config = dict(
    train_examples=26041,
    noise_aug=0.01,
    rnn_width=96,
    bidirectional=False,
    rnn_residual=True,
    optimizer='muon',
    lr=0.039,
)
Rows from block 4, named by matrix and row number. Each number is 500 + 50 x the weight over its row's rms, rounded and kept within 0 to 999. All counts start at 0. Numbers have three digits each. After the name is the row's rms in percent of the matrix's.
# conv: width-5 conv (model.blocks.4.conv.weight, 176x144x5), inputs 48-63, a 5 kernel for each
conv.84 102:522547544531547521516520518526496491509508517585602580554551506503523509519371409429429453651607535472424500484508482463526500475504526388472506508465560575535515477576539515523541590535489491464477493483460500471468478521550505464506511481
conv.85 100:492506493459423539546548528526449493466449512528431409476447502516498510505484473493510510539541510506547495491477448445541554567556571510485500430383542490481466479579553476460531424474444502538551567537466434590519470430506544542527439387
conv.86 093:425478485532548492498502497525517461499530515625590539503497433411402422447542482470487485482447491477400407460519520517471458507517527433446466522557525524506525552426461547551564462450500506494463570646683688467505504467493530518490412397
conv.87 095:542461473499549507534511525496461498468470429574548528529515580507454403427467445439451470558590633623579439482500520477504511490501512605535506558531404456567603620565563544580580474548498490503482538561551548536539578561532477477486480467
conv.88 102:490485449448440515504520549556471453512556581517610580563514523552521508526558473456453454369416454472452454423459533500506528519525544578487491451407456519596585531521454425507515541508496527628510528547511435499525507490492419480514540552
conv.89 094:467489504544660500504486524534540550553571520457489486413376534528488481493417436451488522478471496449457435437465518542438446454493504515460483522481471482443402434473454476552572450465415431457542557500505415397422481514538552541538544588
conv.90 107:511519469410409481509493491481459469440442463453493437440416580521491450409462473471484544549487463464465484535515559569506510501475471537501443501490540539495463437440484461436369496481438436472477427410384404477466447438481419482563560577
conv.91 103:525463443429443508486499505491545528489488536413446502451480599578564520452573520460427449551518499545574458477531524508441448488496472456432433461502478468454449434629548546603595548472469478529441435520506447574549481472501506513548546547
conv.92 101:547530458441488486458454499513490485449455503517466411432490464451458428414560501489521528524530522516505641577530504510535507490489486514460468541568487436393385393475506522556515422469451458522534570534478438492468468461502553539498536578
conv.93 097:456395389427474516518536523522591512438420495489532510509516485462467442409506488539526550520498468462443408420450492481488497506490521576546551515526589529450430444515500522511522476483445448549504514516490458565567519507518536538540507524
conv.94 096:492494551470486530501524552536407370447469454488481486441414656537548584676556497516509558546531530452419422458492503521477518524508547531466493500470493494562539505428416483447517486515488519594540538522523557560549505497543650563567591509
conv.95 097:423413468515504580553565530513421419484478439531526509483539470472416416406509487482538555439449413434541508478511508504525540524530506469412415445442419415449495538467458430374441546516472420493423432430435471490513503477487513524526541528
conv.96 094:525474462465489491514537568558599502435456526392360471545568507557542496420554530512511497531465485527509511394465458452498466471450432463432460487501583511477511440543626591515518492513561466387452473528500436585497474526516550545525503478
conv.97 097:470415470467449508508516517517481555566567515384384448524565346362401454479523491524546589478512534563551519553566513543453479497480486424413487525473433429457464447564592534502528511498532539529454492487453432524535587588617639566583559549
conv.98 105:531496451428388515493505492483473377439506583578541536449469527545537527465625534454439520512515579570500403447537518516579551531519540466454561593580534541508485466506520535542515510446452461490485409427454448688659590524501533508514523512
conv.99 097:513475474524506486479481517522470504517475452514501477572678531516425363343459494509535544393436479534587493450501541477463483472477496433511514457511590562570634619462519501486463631607583531349611545496503435466472496537537515507501509535
conv.100 099:509514498481507513504501498515560488418404449482487521523539448455461471489555533518516491525528526521530452477490503480457469477487474608458412450513454489500496520598528572524476447418454524551615563531477419421427434505553501519524549566
conv.101 101:493402453564581528541518530537446435395483583327361547528481469467497500497472444445445459475552616608537553515544484499504514513521519466442532551513452475501542551483488523493484443419534464535488515524547539410457571566483510540566602501
conv.102 099:519513544565580531507494491493434455454510522654618564485433464476505512456442470480491479466467466460426484457479473476484495497522529429509539578595575525469400413445497535536513487518576571557467454504471392548524504468471547509510511469
conv.103 084:485528526575509456489481473467394428430465435523506479485490513503553555532568515524533483497522518493544527503485505468526527520513522390381424360395481455511570569557495435456472394423446498549505479490513506431462444368395531527512510558
conv.104 094:530530565576562556518498492488439458453526545423462482480500435461497507552519568562499492550541492493537594533493498512488500488490488512570549492508578541459416413482477603564527458476496566619425441431468498557502466468472488483468514547
conv.105 095:424463517531522460473485480495449419477509431571509469436437515488408401435411425464464481539509502474461601517488492535503494496478479443572601598627439473454438447458510522498516535504439427423580526444490547538496478490544543615552492508
conv.106 100:429488464465434485487506526521468504499521503539536490486444451461468460456616595513506546476379389430490572561560606626498494492497499533574511476459521490462465502496492516459452580571539425315505485476454545463416419499558508519503528549
conv.107 105:500501448477596437443474464445432405483537571444409575545581455464474520493682645605489417519508543549481437449528486495480490472465479384445553533503492467456445471479456513545517536444448490556506495492571511412451491514500464435450499487
conv.108 095:502540548503398547513532537541619540472515622463488507529554449493499529532409379379431550619586590583543533442414436461451463462482493439507480456472547462418375393398445468475489558555523546556454383398508641563534536529527603539508525520
conv.109 099:422489552545568488470488481496437497539498491419362395464536495519530538507472516552549521458485469472475517498475485483514512543533533486551539557586527542528533497490565564568431442510585589583528500483497540495461438510551495545509466561
conv.110 096:501511477451478491490477471477474472429452523682615592571582499528505529515422412412482479513524501502482472428533538528510498480502483308339495544521573584589544489493497490483432528509489470453492465468526568468440486492433624606569525523
conv.111 102:536488474527555519491508517511447419454517550524536543524502544515494473450430434441490540406471498468422471508550569568551529527529545462508503474415396409434457531478529579626498506584571571511483497499497502496535567576644486514473452459
conv.112 096:593614548462479496482486470485647555553539509533504487467502467474442429396459468493495515353419485488418511503501520540485467485507531575550473418448519467485533528530516530458451499439516556507476472542502544632551531487459447506531526513
conv.113 093:593549563584587503516512501528486540568573553636579533569620464497507498502481496534601661443494529564611460453438466461544535542555558421498508516554512487526560568425475484501514524568563565584517482448473533458431458458450536491491520542
conv.114 098:471453453502463502495499501505477585649588463568508497513589511556555550540452505555579560444453504536572517499456400368453474444444460512507484409371565530480500572438429543574549506571590561515482518535499528557508444404438445416428405441
conv.115 113:442363430496520474480478488497499426504467498505474569500461503498527524499525521497524527523515510550522489467550467436529501489490488361449467491563498499519470473422467473528534422420479417461453500521540518460428479566537474443434427428
conv.116 095:359476541495468482478482478503383498482465499428496523556501499584593558513515572538512480561511482475447585522508504488442465475489514467494512484464494541515492475436494509538630525517537539518381465490527510557494504479437564619580495449
conv.117 098:589506467469492500508493487470482479533538495590526522545570496493492467483508566571607613509496465451488507519512561577502499497526545438492535524493573605571512439508516489556585472501527459436539575571541534542487504532540490454453496537
conv.118 107:384452511520470513508490499499525533522533539519511534549534471512558564560470523555563540527506476458455531523557572619534497508516487497503476481436462431465511482521509462459553565552546523479469464451453442428436457494495446494481429452